Rows from block 4 of the encoder of a small masked spectrogram model, named by matrix and row number. Rows with one number belong to one neuron. Each number is 50 + 12 x the weight over its row's rms, rounded and kept within 0 to 99. All counts start at 0. After the name is the row's rms in percent of the matrix's.
After each neuron's rows are labels from the 100 clips, of 14848, where the neuron reaches its largest size: "lies over" is the class under the peak. Only what is clearly more common there than usual is listed. The data: short pieces for a synthesised band: melody, chords, bass and drums.
# gate: MLP gate (encoder.blocks.4.mlp.gate.weight, 848x320), inputs 214-319
# fc1: MLP up (encoder.blocks.4.mlp.fc1.weight, 848x320), inputs 214-319
# fc2: MLP down (encoder.blocks.4.mlp.fc2.weight, 320x848, transposed), outputs 214-319

gate.20 105:45 39 72 23 52 64 46 49 60 48 61 36 56 41 44 45 39 36 42 58 31 53 52 49 46 41 50 71 46 51 56 62 48 54 55 58 45 78 52 59 42 38 40 57 40 76 49 40 43 19 58 54 55 42 43 56 47 38 38 49 72 51 61 70 45 52 63 34 57 65 22 55 55 57 61 46 69 72 52 56 74 56 43 71 39 47 48 59 46 42 64 38 63 58 63 38 62 44 33 49 48 44 57 56 40 44
fc1.20 102:52 57 65 33 45 24 38 70 43 46 46 50 34 56 44 62 37 71 34 47 41 44 57 68 67 45 58 51 35 49 59 66 50 50 64 58 41 57 51 63 62 36 42 51 35 59 63 62 65 65 42 50 38 25 53 54 59 59 55 36 74 45 48 55 49 49 68 58 54 46 26 51 54 51 37 54 32 38 46 37 60 70 37 42 51 70 32 53 25 48 44 64 64 55 38 40 56 37 33 57 44 37 69 33 41 53
fc2.20 099:34 74 39 56 76 41 59 62 56 43 61 41 44 51 44 54 52 69 35 51 44 58 45 59 38 58 46 47 59 52 30 61 50 37 54 38 53 47 52 54 62 37 59 60 39 55 28 43 31 26 61 52 21 60 41 41 51 50 63 59 37 59 24 56 57 42 34 63 40 34 19 62 56 36 38 44 38 41 28 33 57 58 51 55 44 56 46 50 57 32 33 47 58 56 21 35 40 60 42 47 67 59 45 57 44 54
lies over: D minor chord; D major chord

gate.521 102:31 35 55 39 38 37 47 48 57 44 51 62 52 63 56 32 32 79 37 57 55 36 42 44 38 59 62 37 53 38 65 57 75 48 54 42 47 44 54 58 53 54 40 32 56 57 71 43 68 39 45 51 61 57 50 29 56 71 76 62 39 62 61 40 39 44 81 58 33 68 47 41 68 53 54 26 45 58 47 68 40 45 63 73 59 65 56 48 46 52 72 35 54 52 55 52 48 46 58 42 70 59 54 53 41 53
fc1.521 110:44 65 55 32 42 30 50 58 46 66 39 43 59 65 46 50 51 50 67 32 46 48 48 50 66 49 63 52 45 67 42 47 40 28 39 60 46 49 41 47 42 53 68 46 55 66 48 66 52 50 47 46 34 35 59 56 67 48 62 56 50 60 58 52 64 50 29 35 67 50 48 21 70 49 41 74 55 41 87 38 55 71 72 64 62 39 34 50 48 56 29 59 47 58 55 41 51 53 58 68 39 21 50 71 41 46
fc2.521 106:67 55 41 40 61 44 88 76 53 35 54 51 50 53 43 60 43 53 37 40 61 43 30 60 33 63 64 43 43 33 33 53 54 53 63 41 38 65 43 47 68 45 68 56 44 58 43 40 66 51 42 52 53 59 70 37 36 62 40 71 52 38 49 44 58 39 55 56 71 41 42 59 58 57 44 66 56 38 53 64 57 36 44 49 42 50 41 30 43 72 47 61 21 61 37 50 54 47 48 60 48 60 74 53 30 44
lies over: C minor chord

gate.112 134:45 81 53 44 58 51 48 64 70 44 33 57 67 55 39 43 35 55 40 50 44 53 46 41 49 64 65 55 58 70 45 55 31 52 55 50 56 49 51 61 51 56 53 43 44 43 50 67 27 62 54 47 32 47 44 45 47 53 36 54 63 73 36 57 65 69 68 43 45 36 63 25 56 64 56 41 61 57 72 37 49 23 31 42 30 41 35 55 77 79 61 65 53 40 39 52 33 55 67 54 56 62 34 47 68 60
fc1.112 128:33 42 55 36 55 36 70 41 53 54 46 57 66 51 60 55 41 55 65 41 49 44 46 43 63 39 48 66 61 42 41 54 52 49 73 61 38 55 52 61 35 29 52 28 37 46 63 46 56 40 39 46 49 49 33 33 63 41 52 47 36 55 51 61 48 57 46 52 57 50 39 51 51 32 64 75 67 19 47 37 51 56 64 71 55 45 56 48 57 34 48 45 69 42 58 47 51 54 29 40 55 25 63 53 31 63
fc2.112 140:27 51 40 47 47 47 45 56 45 38 51 53 69 37 45 48 31 45 35 47 51 46 34 65 44 62 57 56 58 45 65 77 62 58 51 48 47 68 48 27 39 54 34 66 43 75 61 48 71 54 43 70 63 46 58 44 41 44 61 69 51 10 48 66 40 52 41 52 58 64 41 46 26 44 50 28 56 29 49 54 72 44 63 46 19 51 61 43 46 42 44 47 53 67 56 41 65 30 48 52 43 81 64 50 50 67
lies over: B major chord; B minor chord

gate.466 100:59 54 43 39 50 45 62 61 56 52 53 05 70 41 73 61 66 28 45 67 48 33 47 26 61 44 58 47 63 50 58 40 53 52 30 48 20 40 64 50 48 42 50 52 64 49 53 47 64 63 39 89 55 67 49 57 75 39 48 43 57 14 51 48 55 44 54 36 26 45 43 45 39 49 50 30 44 38 63 50 36 55 66 37 39 43 79 36 42 21 70 39 47 46 54 47 57 57 69 19 64 49 34 34 37 39
fc1.466 102:25 24 54 59 46 57 55 71 81 49 29 42 47 52 62 49 44 51 56 56 47 53 46 51 57 34 47 44 63 51 31 29 59 24 47 43 40 58 47 69 41 30 30 51 53 60 47 40 48 55 53 38 39 57 34 62 41 45 47 66 66 67 62 37 47 55 60 52 51 59 69 58 63 43 55 27 38 27 51 65 61 68 49 56 68 65 35 58 37 42 38 41 47 54 55 27 34 36 39 91 35 41 66 44 62 48
fc2.466 103:47 58 46 49 45 53 60 74 53 48 47 54 44 64 57 41 50 35 49 46 61 63 40 43 32 51 31 47 39 64 56 26 67 61 37 38 51 77 57 25 43 59 21 47 70 53 56 44 66 63 67 63 52 57 56 38 26 54 34 71 41 43 50 49 49 45 16 58 32 49 56 51 56 54 30 39 50 56 48 65 39 56 64 39 36 45 44 43 36 56 57 40 37 69 63 56 43 63 44 44 56 43 78 41 23 39
lies over: no chord

gate.522 106:59 53 48 63 41 32 53 56 60 54 71 25 52 48 54 56 18 58 68 61 56 45 48 64 47 45 64 72 56 50 40 58 56 48 64 47 52 54 32 54 51 57 70 60 42 62 61 39 45 50 38 74 30 63 52 46 37 38 52 45 52 47 60 51 61 54 53 57 47 62 61 37 46 57 47 55 42 50 54 71 60 50 61 55 57 48 56 65 22 49 55 38 50 68 80 44 50 39 30 53 40 58 44 46 60 43
fc1.522 098:49 56 51 43 50 62 32 44 56 54 47 49 48 60 51 50 49 54 51 55 32 51 52 35 58 43 32 62 52 66 57 50 68 51 50 46 41 37 58 47 53 34 27 47 41 53 70 63 41 25 52 97 59 42 39 50 55 43 61 53 58 51 48 43 48 59 54 72 44 41 66 39 84 52 58 51 69 49 64 27 50 62 68 56 37 58 51 57 42 52 67 52 54 30 37 54 43 43 58 41 57 35 82 43 42 27
fc2.522 100:43 54 57 48 36 66 63 69 55 62 66 37 54 44 48 38 54 69 48 52 65 43 43 39 77 48 45 52 57 47 52 38 54 58 50 43 53 54 49 40 53 46 53 46 56 58 62 20 46 41 52 52 53 44 47 36 52 50 55 45 34 40 56 51 49 38 84 81 70 64 57 35 43 60 42 83 48 41 42 94 36 41 47 56 60 43 41 57 56 73 58 50 48 42 47 53 70 45 38 47 46 37 42 62 43 55
lies over: no chord

gate.535 096:41 66 52 50 66 48 47 59 28 55 48 40 31 45 47 35 53 56 62 43 59 50 69 44 42 54 59 42 49 37 56 20 43 63 60 64 44 45 48 53 55 44 54 62 53 39 54 50 47 48 48 49 72 41 67 59 43 49 38 46 53 53 33 78 54 60 70 49 47 58 48 60 60 70 51 60 63 40 64 61 27 41 40 29 16 44 63 46 35 77 56 65 51 28 64 45 48 49 60 62 61 39 65 24 70 55
fc1.535 095:46 77 71 78 59 36 67 57 48 55 57 59 50 48 50 45 79 64 56 50 46 50 46 46 39 68 52 56 48 12 36 38 52 36 49 53 65 43 50 44 49 61 28 54 38 36 35 47 47 53 48 66 81 53 62 41 37 69 38 51 48 52 39 64 60 54 71 65 48 34 54 48 44 50 56 41 31 45 30 51 54 72 59 28 45 54 57 46 56 45 56 70 61 41 63 43 41 75 54 40 43 40 53 36 68 58
fc2.535 095:40 63 63 52 42 56 38 29 63 54 51 61 42 48 49 48 53 47 45 51 55 50 27 51 39 62 50 48 54 40 65 50 44 51 44 40 63 71 75 48 67 43 77 53 30 54 58 59 26 50 53 53 73 54 63 45 68 45 35 36 67 43 42 68 66 57 40 60 70 54 45 60 58 29 52 48 40 76 42 37 31 48 46 53 59 53 46 61 45 53 37 33 18 82 53 52 56 59 58 58 54 46 53 47 36 48
lies over: F major chord

gate.540 099:64 40 53 54 35 58 62 31 62 47 58 55 34 57 60 61 40 55 45 37 67 58 59 66 69 61 55 38 30 63 51 51 59 36 48 54 32 50 37 36 66 66 42 36 74 40 46 64 65 29 31 42 47 42 47 35 38 43 78 53 47 34 50 59 50 29 62 50 50 58 47 51 49 49 43 56 48 37 39 72 42 28 60 64 21 56 46 60 43 46 39 54 68 62 83 45 59 74 40 60 50 47 27 55 59 44
fc1.540 097:63 67 53 49 27 42 58 43 38 41 67 70 26 53 35 38 50 36 58 54 43 38 43 62 55 46 49 60 49 59 42 59 55 70 58 40 66 46 31 59 50 54 41 40 57 53 55 49 59 48 45 55 31 68 28 56 67 38 52 35 52 37 71 55 36 49 42 51 68 75 61 53 60 34 56 53 52 59 40 33 49 63 47 49 38 43 45 66 43 43 48 65 51 53 43 50 56 14 42 60 55 48 60 50 46 52
fc2.540 103:55 25 42 61 56 47 71 42 43 47 61 56 38 32 57 41 55 54 53 58 55 52 44 34 59 31 62 66 46 53 54 57 43 57 76 50 27 57 39 64 44 57 58 47 59 68 42 43 56 52 36 19 58 39 59 26 46 39 43 27 58 33 33 63 45 54 59 43 52 48 56 35 73 47 71 53 48 71 45 68 59 29 30 51 32 54 50 42 57 43 41 55 51 38 73 62 56 32 61 47 67 59 43 61 49 58
lies over: no chord

gate.76 114:35 47 62 58 46 39 49 73 59 42 53 32 52 59 37 58 52 61 52 55 45 49 48 46 50 61 64 54 38 33 59 71 36 47 68 62 46 36 50 59 68 44 66 47 53 70 55 35 43 57 39 44 38 54 47 44 69 47 71 41 50 65 65 45 32 66 37 69 67 59 78 60 28 29 65 38 58 49 42 54 50 44 46 51 56 40 67 33 42 67 15 41 56 65 72 32 32 48 55 46 75 62 61 66 78 62
fc1.76 104:51 69 41 43 53 48 35 26 55 48 29 54 62 43 59 44 43 23 32 29 38 37 33 58 64 71 45 68 72 36 41 49 47 42 51 24 27 59 45 34 48 45 45 34 41 46 55 50 27 52 52 33 57 49 36 82 36 62 50 45 40 47 43 44 52 40 60 32 52 52 51 58 53 66 51 83 55 53 54 58 49 68 61 63 67 54 39 42 62 36 51 56 47 50 45 59 51 46 41 41 45 46 42 62 49 46
fc2.76 111:46 68 32 66 52 64 64 42 42 53 55 55 65 47 31 54 40 33 31 44 60 42 45 44 46 57 49 28 51 37 41 49 37 64 78 39 41 56 50 39 25 67 25 51 37 73 40 52 40 49 66 48 38 47 32 37 49 34 49 33 36 52 75 29 60 38 70 60 42 40 62 45 46 41 40 54 59 65 61 54 46 46 25 54 28 43 57 46 46 56 56 49 64 62 44 50 66 53 55 64 24 50 63 52 40 31
lies over: C# minor chord

gate.47 101:44 48 61 57 56 47 77 54 64 64 17 38 58 68 63 55 50 51 53 51 27 62 41 49 57 61 61 37 56 60 45 42 34 54 56 71 32 66 59 67 46 38 76 74 47 53 58 79 21 42 54 53 48 52 59 48 43 47 48 63 42 39 61 56 46 80 55 58 42 33 63 35 29 51 56 41 37 38 68 65 38 60 58 59 51 53 61 48 65 51 58 66 68 49 52 46 51 49 39 72 56 66 78 54 56 36
fc1.47 099:42 53 44 36 30 51 25 75 47 51 66 64 68 35 64 43 55 39 49 40 64 40 39 51 41 37 57 28 64 27 25 62 65 48 52 58 47 49 43 46 68 29 50 34 76 52 58 84 53 34 55 48 29 49 26 36 57 55 76 38 56 48 52 66 46 35 48 28 53 39 33 66 47 37 42 62 54 37 57 44 52 54 71 42 46 52 34 51 53 42 62 70 47 43 40 44 25 53 37 11 52 74 38 57 49 51
fc2.47 099:49 61 55 66 43 64 44 54 60 63 38 52 55 52 52 40 52 80 55 45 56 29 16 38 51 54 44 62 44 65 42 51 56 59 31 49 45 50 56 45 59 51 45 44 41 44 69 60 58 61 52 59 45 44 59 50 51 49 49 46 49 49 51 60 36 47 45 39 33 43 80 26 40 56 47 33 58 41 68 46 34 60 24 47 40 58 66 37 38 64 49 71 38 30 49 50 71 34 49 53 47 55 62 66 60 34
lies over: no chord

gate.486 094:53 54 55 52 45 47 36 63 68 21 59 84 43 56 31 65 64 54 51 43 36 55 27 47 61 39 54 63 63 56 52 33 39 36 59 61 51 57 33 51 60 35 46 24 76 58 62 43 47 40 44 66 23 64 40 29 50 37 55 57 42 51 53 61 66 37 47 64 39 40 44 72 45 52 31 40 56 49 55 62 47 37 48 65 71 61 60 38 30 51 52 59 21 47 41 48 57 47 49 40 54 48 34 64 50 48
fc1.486 102:57 55 53 66 57 46 55 62 30 54 45 60 47 38 37 60 56 62 45 51 58 54 46 42 34 63 51 53 37 47 29 56 32 61 27 47 80 48 78 37 42 38 44 55 50 54 41 47 28 64 47 36 47 56 48 38 43 58 45 41 61 52 29 54 57 46 44 54 37 19 40 39 57 77 50 49 31 50 54 51 64 67 45 48 54 69 45 63 37 37 34 49 41 70 80 67 45 49 44 51 59 54 57 53 45 68
fc2.486 092:48 53 60 65 49 44 42 35 62 54 60 65 55 45 79 41 53 53 70 61 32 76 54 58 34 69 50 68 46 49 61 62 67 64 49 37 36 71 47 42 44 47 59 59 50 44 52 73 43 54 24 44 58 51 45 71 60 51 50 51 70 24 42 63 68 50 55 48 52 53 36 45 78 37 57 38 49 46 58 24 52 50 53 47 40 66 46 44 50 60 45 52 65 31 40 52 62 55 62 34 38 48 33 35 30 43
lies over: no chord